config.toml
arch = "caformer"
parallel_block = false
beta1 = 0.95
precondition_frequency = 50
Rows from block 10, named by matrix and row number. Rows with one number belong to one attention dimension. Each number is 128 + 24 x the weight over its row's rms, rounded and kept within 0 to 255. All counts start at 0. Numbers have three digits each. After the name is the row's rms in percent of the matrix's.
# v: attention value (model.blocks.10.attn.v.weight, 240x256), inputs 52-103
# proj: attention output (model.blocks.10.attn.proj.weight, 256x240, transposed), outputs 52-103
v.81 102:156144143145144112105120194147142176136117146125140139119128125149155129134082131101098127143158114110147107117131159128146091118105092130102120154151146176
proj.81 116:134126118115103119151174116110115146080114139117201126118162142129125127159143124165153106109123147123154096165133151123104117125087138155119153133118120103
v.82 083:139131147139096116158098189129132131100118162114123125107165118135123126151111196122198114149138107173139199153073086125131129135102089100179161129145148148
proj.82 089:141114108110143142089122117146110145137112160158112148142142110117103127153158066124138116084101117096138075092124167140123078119125129142097132110125144144
v.83 093:130099101156113144196075146118094141148111133124148102122137167124130114068095143096131121169118128099135114144101146173125128136129172147107107124107097099
proj.83 108:140140159148167155112159082122150121138163155136125125151112121149103126184178120145094130082126144108094163107159113117144128121111135164115131121118176109
v.84 094:139137145151091119172131150120105135159160091159133135118125135117128106126110137142113112139093140106147085143135147136109132123156154145101122127115160115
proj.84 098:107154117109168132099144119155178160156103152143081142132097120157093141127170092130134105140112131158101144100134099117135091130107088150152109123144156120
v.85 084:111121152112131133205124175130110159134136092067095079113107086133088120168137143126134103144099161082143144099105091107109115116089131146123126148120122107
proj.85 097:140144115135122125130085101164166126122144149179103154158129126117170111113141104147125124124116111146058132124172152116157105108129129146142112131151181142
v.86 088:111141106131131157122186148141085122127128124121098162109132096108073154120169100101166135115149193157160190140123131173116070135108142153111123158130141077
proj.86 087:165113119116106110157096135171158124117101144133165126119101109118157101123069137102094157115114081119117111102148116120135146145158106185159150094149093149
v.87 088:147149109148160138136098133077089130203180105068130139119107108101161089108132160155148124110139128104152116115127127118100136111117146180152099131072128068
proj.87 087:117126121142129112114101101155142118120142089103115151172098096163125155137160107130083138172129096127142111110091126125178139197152115122176113167180123126
v.88 089:116156138201122120096149111143096143150143144128129158131141135129143138149160135142093121160149121142160107143131135154138134151074114145094086104110159121
proj.88 092:162110143121153123124136143118095131121072151134166101142173136137116121095094104126126125092134099113167100121147102119125122115116140114095136157109117112
v.89 089:077149165120115142124132103090143111135138121129144083148108153153127122170138124166124121141111123140133145147115125111117108151152107121078129180114136099
proj.89 088:127106121135110134143155150138087163118135137134094132158165111106138113102126127069118143099105169123111140109165123131143110082145135110125134108137087128
v.90 094:153176181149124105140140108142139158104144101123121108106124130118123160156115111095111129126139116100143100118127094091094161174079179179148145137136132129
proj.90 092:108146117114120085136118151102169106155091181126143164147129125118102148088142135170126097145108115153093119085110141131192134102118100083152110147086149103
v.91 102:077112109100090175133148148155136113102158116073140074116133157170099099147117134128140140132174132146089177112135147139137113126149142098139188140112144140
proj.91 106:133138100121128087086134147111125177083115163132103099120104143094143156145136135149135096122100112124137094132084158120164126118149121129106068105155092101
v.92 075:127159121166108115144120121082110131119130114146136107069121132172135152092185175105073136153110128144142114128160141144089133123170131142148105094126146059
proj.92 078:154147123133122135126131174125116149132100137106127182147108096140124100112094089144135130130088128158114121110133115132118142077150119113067142145105156157
v.93 094:182121107138104161146102133142120151116119110120120087122136143113099123117112140148109143151081179120085092123115079135105149138135121148137121110128146108
proj.93 112:115127114131117146161126116116136076150145092134161140161111136144145102121138128097155157130156145122153119122134134119125120124117128130104096136103150165
v.94 082:155100130131126108161139095123160111165157153142138144114142130125124118128162120153081100110113099126146130107116165112113155091116168151127080093125143101
proj.94 087:110133146119138115109137078106146124184109112060088132146097063119153132149150118109148091140122151185122125132135114113063134125150102144102133173135119124
v.95 090:138129084112119121154152122091124157129114143120122137158144101072149159140141099123119146160091133133088150132105088164136081166147130139164202158151131114
proj.95 103:090117116146142151125100139158139061137136121138104129132132127127072099127124124131140138093167118134124093081138116098129123127115140144132078123104121125
v.96 096:126132159122132102159136148100077120150111154165127173155101136134151170116114065160120097146145152149145094125104147125104137120128126129102129169135109161
proj.96 103:110129118143117130109127144152137137141125140116154151132135165144116098137118162139134125096135141146144157139133132140183099103146109093149146111119120123
v.97 089:063119069116113128152136110092138134120110110112153144113147129136143140108152145140142137121135147101128113125124169166122094180144068105112084171099163141
proj.97 091:135152099149099117106150117125141093130165141192102153103072157125099125153112111104102136118112112149132149095144124124130078136151179116097159116127097114
v.98 092:127102093110143139151106122099175111105143123111086110109106079119098141144124150131115099134122090118127138107121121120173162124129125140143133098157113090
proj.98 091:130093136104096114081143153140165100125126098108163144104133125114148109092152071125153155091123114129146145084122132143102151154086155113113150158089154144
v.99 111:146126151136189141135120171125150148100122158123155097177160077124118071146127107130132124186134091086134130145135140134130180143133148159160129132160099112
proj.99 111:104107149097122150155140149146062120132152093118162152099118149135145128139147104158121136110090152113143098140120141157085095081113154138075117111127154124
v.100 098:157135107146151127117103177128138170119140100103111161127099114089130131130103109088138106142112132151074136116143142117143119133113140192132136132113140138
proj.100 096:145090117115186113132133125141114138141151155126125140123201102169096111139141129130098105141138115101110106155110097137127119070096140101158125129128120155
v.101 097:156101126133122093165121157126082104091100158144150133096141117099127102116110106166165146115130171131119137125123097146153132082131080112141136150155137124
proj.101 097:107156127113121162175127133168117157117146098129125117137143152104141147134120152137165143142157130082129092131123178135146103126120134145111139100099112130
v.102 091:185088083124145075145132133072118118121127125128143124156166156108080114106083090174116147084153172128149142123098147108136115130115109155067133115143143130
proj.102 094:104146145126129155152107149138105143094112149113137093095108139133151173144142130101161146143114120096108131145148111124133137105101188121124095125124119088
v.103 102:159116116136110163138073168143112141137147117168149104124157126107146138076079147110131114118145165143132125116125081102150146151136152110151115109127123112
proj.103 103:120129140112170126052156085094153131136123129111093154105147140097109136102136132170144142125169113139133104133121165153116140113124150134090134160182127119
v.104 082:122146173084128143162111125115141177142141081101145074131109183126102147135156098168131127126126118135112144131154129130098119111158169140155113112160161131
proj.104 085:141123129150107153100144150117159157106131137151148094113127090119145122126118159138091096159139146143114131112151127114138152150146107114148175165135125173
v.105 098:121134104121090129100103134137128129110118149102142135149121111155119115135136149141124128131138126145119121129095168148143118149123062113188131149104117118
proj.105 096:133116131144130115122117168155124131101148126150110130144167185142126154190108138121155134134124147095126115157154145138147117140107166125088104118177139096
v.106 099:123129133107120135154114131128105177145142104120171140088149127133143151099114151166146143113150155120138119144065127128094126133107133084095118145142149101
proj.106 089:148140141118164083108151170133110124158130116135099107115124133126135135153110148131147109133130120107107125123186173084140119167148102135167103077110113107
v.107 108:137103132135135121162120090118110143139142098095181143149105167155134146133154109165166136085129147119147149131180114143139097121110116169113110089117102147
proj.107 110:105107141123161063129087161178157136120110126085138100111105118136143127080135130089090106154098087110091132129093140160128093129105136118112154179117155116
v.108 095:113128139101136123132153117105073114146095148158134149117131157107106142143134103145109144071135090107162095128126127140147128130155156149055150161157177116
proj.108 098:116104088115146076157109151141159113142149158092156165141110137135117138111115135077117118092118144127120105143136134120154108118085132138168125086108102150
v.109 102:120113154106099149122117123089124147055103122112128130114146120143102130123127093115160101115108113098147137180131104134096069164145157145097107132102152143
proj.109 099:090175117151178133135139157149097101157147119124160137138109114104162124148141134181116138124128145103117114084136135137134147128104194130155109110135151171
v.110 095:100150111121167109116171141170060133126115088132117104097109134187119140118157092181128098131141071117162151137118084140117131164129101119101083133176112120
proj.110 099:144139108086137172137128122074149122118129163124122138137141140107106180142095122081158142144113129158097136109133206115150105108153144096144142101145149158
v.111 097:119134128101136107101132158100152118157095138134105114102134125151157132116135101172133146189156114123108168145138107156108108098077090131108100140156165132
proj.111 109:137109098140096144154138157156152169156116120111077151152123154162144111148114161081095151127101114104114121128112175123118079117129136112128120114106160113
v.112 105:070122096137146104188116123122107102141102133123112067132098094121108141129113132136130129137182102138107075141091146100121134132153112108132110149131125068
proj.112 109:110129144116094162129131099131166149085121167141132139115149152132148118161152106172157121130151153120142154118160153141117140155114094120118126140113126076
v.113 096:102153110113114124147112104118139097179079142152124162141160096124152119116119121117118153150085154126087125121119110106138156079132142145146123137089119100
proj.113 095:133107170145069143145167130144131102099121122117153144132119158142124116114144109120177139079184125141124135152102127091129080147132090086118149129143103143
v.114 100:142100143095142173162123124117118144133111148064158119147146119089126182130166168133128128121130133129120107171146140114125167140173183140158136083113143160
proj.114 098:112120086177140105085168128149133142091138099118120107118122126117121108100106116138153157169125158141114148119096118168110123138066096137100154129113091132
v.115 092:105096104139104112109153141111146116152107163105123088130196131140123109100131102103137121142110155125134128141118130149149123158136114069126142120121136101
proj.115 095:136119127114132099099122143161101115124147121173110170056129140113131127140102108137132099109116111131094166129127159126075096096104118141130088127100132142
v.116 106:201151153097128111135149135107106141144145141161149125126165153099129153160119089074124124101173130136108105158135138125115141113144139114107111121101177138
proj.116 114:101098124166113145142085143130157130117103140132107125145110128094153134139114099110174165163144096102124135109090151076155131157110102146144165112139109154
v.117 107:144150132101159175103121095132140114134113122151159154138136148130106146084109119172120110158132124144119113137132112137083172144114165108070127084103092131
proj.117 110:148139119123108146161155102118050122093106146115128119106097082160127116135145125150092157125092086162121125138119138119144082112124075171115103131109118131
v.118 103:130137152115116162116129142100122144125153105122146099152127128167132133155112169128128153103136109121151161205152173143144116183142137117098132132127147148
proj.118 100:142148128147194106118124133138139111105107128112101181134059121146118177133142118111145136143102138118150118105103122128094119136120177099131129129111143119
v.119 104:131179142153141117107098152173057151179117156144102174106107135132116123146066099117127120114123116173145161109104099151133112117108113138089128135121133137
proj.119 112:108110102100143146142118153108160150103120111093137133128112133130121132104136169133126122146145095160095108115154143085148057085151105135150146114155156162
v.120 095:122142141122145111100148147117104154156140149172131177082132138135123124150127120155103146133151106114169151061099100155110141122125102136135129110160133098
proj.120 103:152115133156136107155137140119094150165125103107110108124135151160149155122173129134147126058114115120108060152150124125100093103130108139122112150138131175
v.121 096:130145161127157151095118139094135073114152123123114134097110161132151122130096103129158100093105131124111092085141113092096143141131148154106157149147112126
proj.121 102:111112096113168103133073096121087115152107122160104128159101115153089146112147142116136117159155092131142097143162082143130140143085106131189128154123136177
v.122 097:125129132148147135130139158118128130108139129119129142113161113085150135090103115098156085100181151131136088141138143131106118130117124130119139137119177156
proj.122 101:163135090103122174136117128128098144145113122117118112129101151133129126125125122153156139162135150102109123109155121129134122154102169089129124112132121116
v.123 075:161144118121129187146136124124097093144126177110126126115173155182121148108141150174130124153147133104124128085122104099120118106106149095112129116166153080
proj.123 078:132114166132141092132129123130084184107124115136095151137104148127134115119121110119095169128094128121124176180107119124169118150115096119114136105136116159
v.124 083:102157133124167107139115129118131154170114158132164116092140150122116104134146099138133133141146125142128107155158166130142091132124117107108153139076131122
proj.124 090:119133100133119126127140117166123133093135104132143148152079098144148171155104141149147136138134125119102098117123100120082172103134168119179075117142159141
v.125 111:157144139110154147102141160109157128146106089126136096161137135156130082143119111147148081141174109094159141129122104140104140093101130127169141124129153091
proj.125 102:115125136113140140138119108125113166114145135073126169131131104131162158120166101154113136146096139161108096087156138137173164117134164150123126171151109160
v.126 088:154154125114123113113145154102075112158160112160124166144100148110140164108132104152138113114163170144094152201138126123114144123118105118094120166142115129
proj.126 097:114164105133138164137109127137153094085132127171115145166137130116125099105118132143145140102178097138131088095142171097149123148131101139128161110125140147
v.127 079:153127141089117122097146132138138102155152130102086156120130111137132101149129105118124104144130128150144143120137120112107124130104162112116122113075116118
proj.127 086:148102145135126117133089116116110125148155131147151108162079117116147075105157135181139164124110108167116139103160154086100103146158101157159137152165150163
v.128 086:113099120102123104150129097159130149119144102115113058126130113148132094144141157128129129117170179102124107112113153131110131122133058146189155146156178104
proj.128 087:140119083107093107119125150095122120098120159141159138117136145084168140143126116128119137128142144154115139129162139174128108109141183132098115113141098071
v.129 095:105111123120152177139140158124085121101129086111134131130121118145132138077116103138109123111129141144115163173121114111102151136152135088089128118121117168
proj.129 088:148157159147116136115131145125132146131134168137120108106114158113127149135096166126139129140114131103144119103112147105139126169130098097141107103098168155
v.130 100:115125128132108151112136130147115104104133118110100159116120103134125105154120126125110126156106117165126110189178149124107135181163158118086183163112093131
proj.130 104:123159123134155109139072136127129131107139161170149113148151087110124131096142143136146094138136153134132140108117109156103086104104131166130125131119137180
v.131 117:124130112147129090137185128147171127125132151122123140097122105148124098149143158115143152120131136151128137154162123094149124132155141140127142142116113132
proj.131 118:113075116161078135135080155137131141105127144154146146173103126134154150130094129076127156129150143129105117123148156092113122112134091155118134082174129133
v.132 107:118162119107170115077142139139161125124157144096114102159133107148090140141126105139150129117158146119175115140141136132104095174163097127091137132126105146
proj.132 110:114125113119097154129119093101080127130104115117125131142063133112115116148122120127097122116132139167117101120145133114122128075131131105115126074129131109
v.133 101:136123136117111141131138117112146149121088129132165119125133146155072151141104108161124146176145173127187130087124136097147100146124088119122133173155126165
proj.133 100:118112109120121112126122129135085111081148111116114084120104127103149096139132124117145122112129128150112076157130135205135105119127172123105150116107117086
v.134 092:113123115113146132149166157136099096120132059124110089110121146160138143150116122105105125085183128119164152154108151085104097109116109121134144160159161139
proj.134 096:139144089140113118112121131092158097151134131154097160136124120086141133128129147128138114152128119134149130074157116157140145109137127133146144071095122122
v.135 092:155103109140137109125153133092152086159104169137161135109114134133122104101145112135157099112140147108157119095151102154158176096128134099120119131170146120
proj.135 084:133137169098153099124109113177105187085132111138137135120182121134146134114129125106154092133089134089118114139114130153095129149103103136158142112145131122
v.136 093:106122129087137141136130124142144147130111125094130119146155131132171145144139148103127151168102125116143111131142084120151124129142086107146105147128141122
proj.136 098:176105149133113142151122139129140092132171107138137137142125165123098117136093118116122164104173115161120116135140214137151152142143145138085191145136093117
v.137 092:118143101143108077149143134121143114115116155112089150134110114099109135181135125115135099119115146117115134134126141127100111137168095107135102137070141106
proj.137 085:125127108126174171127074153143126129149125116124148136138167122107141099179132111154174126142126128116179141114185129053134137174105132137116123110182144106
v.138 097:083150133135136116122136145104155154106165079162133107083088147129128159115122111147125118091123161186143183122126117108161109141133111117082101133131136120
proj.138 097:148156137120151124168084112132125097134128147118112109174131066140187117134109139146130148153144127075163068138133149096142144160133091118162122134119125123
v.139 094:151144107134115114088134166136098148174118162141112119129147148152134159139127132166134131145112112145114147092124112192132135182071122155131145137188115146
proj.139 089:124157169107153182128101142110117137131154134132133149131113122098099138117142121097139162086097138092098102167103163067125127101150129109121124077129137099
v.140 109:103138089126144127144163108141131102148117137128111114160131163107146143117140172132129124123143152156088134124140144123144152099091134140101121104129153118
proj.140 105:152095154153054159123136132126165118113141134128161125135174158123125095085147102097144164155138122143165115121124121131121126160159155095106140131125069071
v.141 108:099160126141126118159161100148139172111113110110084153113115168159108127127150168099111164119115119078095107108146125112148060134078110145124122126100097105
proj.141 106:148044132101138089104097153149169078129132138121165126128100107119155116130113113146129144108152140161145103134093128159123125105159135118126147154135135129
v.142 081:123129141145139117140092128140149157089152122127119147121159069112170148156121161142169132123072119130161109174128116133136105116157173122145136151109088112
proj.142 080:108161146117122154097159120119139153105112093154141135131107177122093129075136143103129124155188096143108150149124150129104147125126108151154117143059145156
v.143 100:118122146147125127173108142154114138084150079116131150121097129116114124155108198121153096146118100107136104153104135116146116100124122163114150113112144115
proj.143 104:165088103119113122113131125121157151129145119149143187090130129116130144087183122118120124131130125134109115107104094131132125134163144113153122158100093158
v.144 100:120154110126119123097124165104164117129130069132134101143059091145157094137139128197103114134126090130131109131158109118156184152133146093090111090097140148
proj.144 097:121153139123111136143114122093085139141113166124113130083176153118104158120109103089135152119105166136112120094149159145095138126143128128179147091144139108
v.145 099:113143108130155166140120135091153116151126096138158121132111138126114081138113173130123182145141151139102150135127143123146133112161143120121156176093156095
proj.145 093:168163138144106080149136131189140147116104082137099129141159110127124144112137116120144154106137128145127149133132082119151130087139141147124109094130125120
v.146 107:155126123140157110133141138150121156135142089126068133131131098157132099109074127111131121120103100134130151156095063140154149108171157145130132137135129121
proj.146 105:121163141097153148157101139149130098152109136137211110131162098147111132101142135087176137104162136143131156142141170101136116107126118139130116161132193128
v.147 116:149116119135122142163079097107084093133121158131136130185143133118087143139114143080154125164155151156111123155124087136109153133110141070124118132141112133
proj.147 108:116130092123131112145113098127153114130140124104124133132050108136180107107089140131139105119142094135157135116132136140124136101125171161134152150136177113
v.148 106:134090117102110138128096115124150105139093110084132124156118070108149113107143114100107094152145103181112130117116126099141153136125098121150146130141109127
proj.148 099:145145159110155174094137166125147139102173159127154103140124097154142120106102129156149120173097147134137141129139166131099092145176165129155132129084136091
v.149 104:090120166124128123094141129141133162124132136124125109146121116097165085120133136096129133145104154142133158165123149110140143150156101099116108142167079152
proj.149 112:111122151131142138133143121103079076165121112113117154105131103149082187129156076139123131098119101130160114112144103131131078107120112099100145120147167143
v.150 108:121150093101122110127163105112127102136113198117124162140122121144098125182078137158125144127108156128122177108164184148142200136132132104176106092101154104
proj.150 108:143094114134153145123154174146132138142135095106170094122121123107165155117138120107135137127129131091136123121159096127080095125115142160131141137111111107
v.151 101:133111140128083180105141131154154085140140133140144150089105151149107184126139178111111103176155118145092100143154151153142172166137151138146117109104133123
proj.151 102:081171152120121162120146196118148172124106130137119140115121097122159111126084101124152143113110156157187127117146142133131109137093127113112149112144130122
v.152 122:103149143075147100134132131131166098140121133140122142123120165118155072114115133131184182119131151122147166138112147155152150120151106134164137169106084112
proj.152 109:110126125108103140129123140171139189136155118101147160123160167096140149098121146117104110134145112109140123118128114155124096108146131089139085062148185138
v.153 103:096115133116108128129137123131174128130103128148162065117099102113130144140121138121135120127144115088130116143067113120136114143122140111131122146143126164
proj.153 104:160131154138130117134136146134123133138138132138118153139112144153123087141120114112146123105104133148091108137157159134117123144110126119168084105159108155
v.154 112:147139096130159119155116136126130120116128128102118143163141139145109131076114110115114174139150112091114125125161135102139122124105156138105133144116129147
proj.154 107:139151140117086108065150134119133123139132116118127163102110096127101114159150116162140108166128151164158107135061135151146131154160079134115122119139127107
v.155 095:124127121134134148133159143136151087072109129102148109140108101126107096144129130072127137116142170096117071148151139103122126123136114098163112131123092100
proj.155 099:127145144149122126157088133134140127176168093159093123139194137162121168105112150151101103134105114151177156101136136130114133116108095119105140109128155160
v.156 116:115075134173124134137141099176127141153131118159128129117142133085134127175116137122169133140131118146131157113132156164141130121113133149106109136106119088
proj.156 118:117142158090143136122158147073093113136121096129139138131133117142122167088132105146108167126086140126128146114104096094123156150165165102108123120054117101
v.157 110:138116139112097160112129117125141173133127122135112128152154119175119114099136142131127103120118144130070107086105107144128129121109132159137112141131113140
proj.157 107:113165164109126117177126133125129103150143146117154146139149148135126100098158111113111114132089091136187100102130114121129089136182131123127150123176140098
v.158 110:121100119146175128174135096139115077131111101083103093138128141147165094092107127105151110099137124096126148124111093093124131106144151108068145129156146113
proj.158 103:136120166099119119126124117152147132131153123142100142141116185144109080159123141155137101109135126142120120155122169173127126111137148185110136093095124114
v.159 109:106109115128172108092168136180126151102182136124093104136147131136148115156117107120101154090141104146117123115110121127132107093127131152125115120091118078
proj.159 101:100168125146062121146140134083141111171111100147160144111123113156101134085099127131148124084113128113114184137146123120147117120088140092135117136130157149
v.160 095:148128106103130106132143095129136097163136130113124120169106171094164126161131111139123127164110146099141108143143154121173144140137132128140136101087091136
proj.160 097:140116123106183166150134196147129172140163150121101148106136121118101131110084114142127107146145157101142120137122111113173133189110127129147133128124129110
v.161 118:076154145130132078128118109079133114124063117085172148165140135149125095157108091126102084145123108157148143114090135129148124138146127121126166128129147178
proj.161 111:099133124117147155154135155170124095108130158114097084109103128049141136109132144121172167127121119094089127115151137113116131079132116112145114112134089102
v.162 120:122106149136138107045130113111138127184111147084117114179178131121079139106107144113125166097118159126130093116125140100126144122102131127109137106106121112
proj.162 110:131171106110104156139101122147098144088124108174129090071147141167155099140129112189121093156113111087153099106114139161125070128118115125147110125167159125
v.163 113:156134128172098130170132154184100119119119117145145136117114102135105166141128151127107146086112122145101144155121179132122151091092146180129145114137158115
proj.163 112:118110122140152116077145093155143114120140134120086154140124184121128140111118131147146104147138129117174131121132123123149111139160115158145130127070119105
v.164 121:135148127109157106138170110139096161123100191179147110158105133161150132114130181198126127137116065121119131114143125109138145135146084119096097104116056146
proj.164 114:129097081118110127120141137132140122133150105119164173139165113135118119114096119037154138118127161137140127128095110137097163137163150127151147135189162108
v.165 102:173159126136149111134136142155117136138127110142143134128102124090146077122110139166118132115095140155126174128136126137096137084115146156142150147199136130
proj.165 101:091107120112086126118128118166158110110134115141117132125155131113077158111119093148119150119142096129115143116088108126165135137171083137100114140083119096
v.166 111:109112131095108196129128129106135162103165172119137121122156100124134109132097096109146130093128109153121158131133147118146166117137138151096142191151120068
proj.166 110:141111110158119080153154158146137141116135122067155113120140150136138131150188124134119106097133185106101132150121101167154075130130175098180152120147105159
v.167 106:134114082119122117122112144189149164180088154104092162128116145108140160117142146132117119122114163154124124155124142178126173146112127143146100134125114165
proj.167 099:130154130104106120101150108059111106131118137091152065131127128116158114113122102126118151124116109070150095111126160084100112160131142140156118068145116093
v.168 112:102100111143128117141131097119113128143102139105147140086133142155155131094126103105141140114119158076101108157128139142086129135168118146142078139092119159
proj.168 102:091174158106105131079138141132108123173152132133084104170141119101091154158203142169094150096130118198140116175133133121159059136099129116057121098158130157
v.169 117:154117115126143127172162109134106096149140116142117141136162096162156154137162154086118149110142132181121124114122084128110142121137106147122113117142118110
proj.169 116:115125162154116116149109136156184138139128130135129153151069129159116107105122113134139100126128142091160140123132145133140121128150108160172112129098142121
v.170 115:108112162112158143146125089087120147147153126152141140138139169145192128131101154107138148147158118110114068124125131134148140117127081112137115094151114081
proj.170 104:139125089086131120133139131187134133121087142173130148163111112149103116145158105136130102088127112124101119131170118102110129107116135151123105146170139176
v.171 115:141127106100123177110137127128086105133154159139128151149125075108068099127122104146105128129124146145113168133145130110165157130075143080076123097144104186
proj.171 111:141151130125144123131123137164143148127138109090112095098121159151153134108144146098151123106132088097143098132093128156078155124183078181142151140139141104
v.172 118:150146146155134151139116109150120106091114085092109123134116118104108120124141164116115124129113146176099185117168118129125126134116159090168152140162135176
proj.172 098:094147150138134170164079174143107092114101177153143108095136144167133155136092156105169148144130107105148137141099126146177122109169123130112178134108135073
v.173 116:157117112119106058124142119137120117148138129184123105123161116130115117105154144150123173164138105122151089148111094147151179106125133137144120148147122120
proj.173 112:116136152129169123133082132118166163149108112128147134106089162144095154190089106121099131130139106114138160112176120137130104167121129133137118116137145125
v.174 125:163169166142172113148148128139134102162159114165130120147136142114108153175134139134145168122165118116128151135135124148163129087108132082116126103146135109
proj.174 106:092132102119117068115105113135118172115120130129147128118116162140128100069130104113169143124147136137100123121102157126159179156139107149098141125115125154
v.175 108:122131171122108082142139122140148093150118116128138111139099112110109103168102127146102119130125151116134101131158134118130147095092134130092135177126115158
proj.175 105:145116103146179168114108128154107153101141132161158096119143120092100125087110130083206133145136106133115173142100130123105168100132072123142108117097131106
v.176 109:092109095136145106177112138154103115132098132128136104102163125144144098132124127117152159151135087147133121127120104154166133116094113077124111099138159113
proj.176 102:175133133162094092111118122103143141100127089122123122157142136108179108112063145118100099137156152109089142128135120152110141123155134167143157109104106097
v.177 109:182170102149121034126139108121133135142167144143117155107142114142146138128105134121144158149118120110118114152116142169127156104107102132146121113106147109
proj.177 107:109097143088141121120131118126129102150091149131132134138151165092097152144097112144130143138135092137142097066118104095118107150133138097112102096085139132
v.178 105:104116133173111227105111125155155100122095101125084116148126134118158133070150126105133110109088112122090111173135169083102103138147134152104153133124137110
proj.178 106:116129169098108157130122125099125112110136151077165155092126100149143128109090117124160148123100160159106122121164109124168148140122149120142142158158127160
v.179 107:140130131123169127120166142141120128144166155121121169135150117099148118137147130154097148136178130141097129121170147152156130121109138135146127132149136134
proj.179 103:117179134154124150147111106145111087104131131124128158116119116098158143127121114114157172163108171130164131155099091123131138079136135154125108112149123080
v.180 114:118111126152117144150088176126108142094155117120125132135119130099100105131076113137146125141190168156097153095122131110118124137090169127084169138127156100
proj.180 106:175133142132115128133149096109148105125100085170117112084086116109163080154134156115111149118121124087117183158101151089117131081111141092170112122109115134
v.181 114:082111119114148120133119106101109114115102156128126108142120115115125112124123157100097141121176151089122124082134119149153127087153122073146131127146090119
proj.181 112:103105148137134114140121173152109168131131089126137138145124124106098146160102096164100107121126135119137143171133153126115093152114135159102116112151165090
v.182 120:105130145127133118127151099157158161162144166145112133123147172133171148108124118162146129144112155144103121178137119156093135101112118145120096067142157091
proj.182 108:151117121104122100123137138113133085123086116150123124127103117146084116125146098083146158100131117100132138140089142092121127102148146136099106151146106167
v.183 105:109117106103182153173140099119107165190146105149095113107145109135137114128142122145110108126109122185114125107132106117107118146090153149118133095139161126
proj.183 100:170146151164136126123148110132117092138139172106073186141117133133128130171133112111126123094082091137089127143133104137107126135222093144136136164158119133
v.184 115:115138162127105168101107148120108121141078080130118130152138098141130161137143125109152113130167114171112165112142114116108078141201129094152138145107140127
proj.184 113:132174075155134143180153146147115151086159160115120100084143137140144123112118150134136108117164142096124163120139154134137154120062149160087147151153108137
v.185 102:097132166151084149115139150154121107154120103075116143138137134142136115171118161091132120100098124155149106195154091157128119118135136124143142146152111119
proj.185 100:147109115151133151193112128095142136087157130141144116118110119111147119134121107110137120152134098095116131098102154121131106136141122140146141096096111163
v.186 108:134114107143159171142139158142076118127084132140131142156121144113150170128118117115124145085109123105092140129161203158166117147139152134095086166133143128
proj.186 110:102173073113123151113084125118170126129151113078120137094137105122118110146126091191147136138111151162142127135107094137134145164151157117152175146131129087
v.187 121:133103075121164125144128141140112146081159128143133100103116159103122119122130143136149113158142137069153135126120156136128136132125128095129145150138088148
proj.187 104:134144154108109111157121144109096156144136104138118168101134083130118120124138148120087118136103167156144113159103135139142082129116114097084111094123162113
v.188 101:128138160138157160101156134091127149118133148149116173089114130141112127162113109162108142121147153117105166125083104156126140172115125101136147119081140151
proj.188 101:087119100105116104120149121111091109145116143119138071109128155113161140131163116109096109120147121122175128151130149141116085140136134084136121118133161183
v.189 108:135132098136129116127092104161143105155165112120076154119111105099097123094114115102114123108130153140136091103161164090131124135155164111153117167132123100
proj.189 104:116138140105162184125163155128132161162125138090149126158123115181097135132146082123110121157086122127132137145109125124138146143078087162148105149152127135
v.190 107:140133082162081046116121176169082167117127148154155144097093101138136152166161142159104175101103126123118155127114151146122133138111104142098093115121122130
proj.190 110:088143133148143143128145126074148102140096107096117121112142136147134115107134141112113107158139165076094164107137114122110139128156174139161150138095097133
v.191 108:173135125134133096113106117126135113160148162151097126137115167102107097127112103124119117137082103134206106158118117104111144127128127098140124150127193118
proj.191 101:103132141114134150109142132149134146136096150145128120173158143122109133081084126119134170144170110092095118078109131126091128142138075148151116108105109145
v.192 095:160136137110161072105150153146160136152110146085127091132117122142139165149092109125138094078113079142145184114100105180130146106144136142106133142138141125
proj.192 099:098080133114106148147091103122143118107141103146129149151170111134099148114146124095099136164136136137135084184075117084137167166155119137197165108131123146
v.193 094:098113103136151148165126123175133176160154133123124111153097140123148144130156143159141134128110123098101142083117169126159088136131134162128135165096117125
proj.193 090:169153162110153123127135127083140109130117108134097125102140127124062147106133150119115134115110093118151077118139129145139144104086160101108116150096145134
v.194 098:110104072112147207129133094150115111113110133140131116173159125131144121106155147114122126118140179131133142099129121146124121085084098169165091107104148111
proj.194 109:133135128118110082121141148141123162119128116125111126128119134128135156159157148161097135103114109134134105121107138145088135175118146082073137114169121127
v.195 096:075155143198098103137161122120113138124117111101160134127151059092111098104124136149151127128147104108082149166125124100114168129123161118132173129121118103
proj.195 095:148126107076133132114099087149154129118143104138129129119115147146150147129105105086098125113081171107119146118128103135120131125122117159125126167122147130
v.196 103:142149111106097147154158141129116164160125096112115091151126089107130157176047172144146136115117097110112135132129095066132144143100129156124166137108124105
proj.196 104:144131128132138106110097098143137079075176102181138126146154131117109141081173098105095140147111103111151109108082131145098136103165155090109131185157114182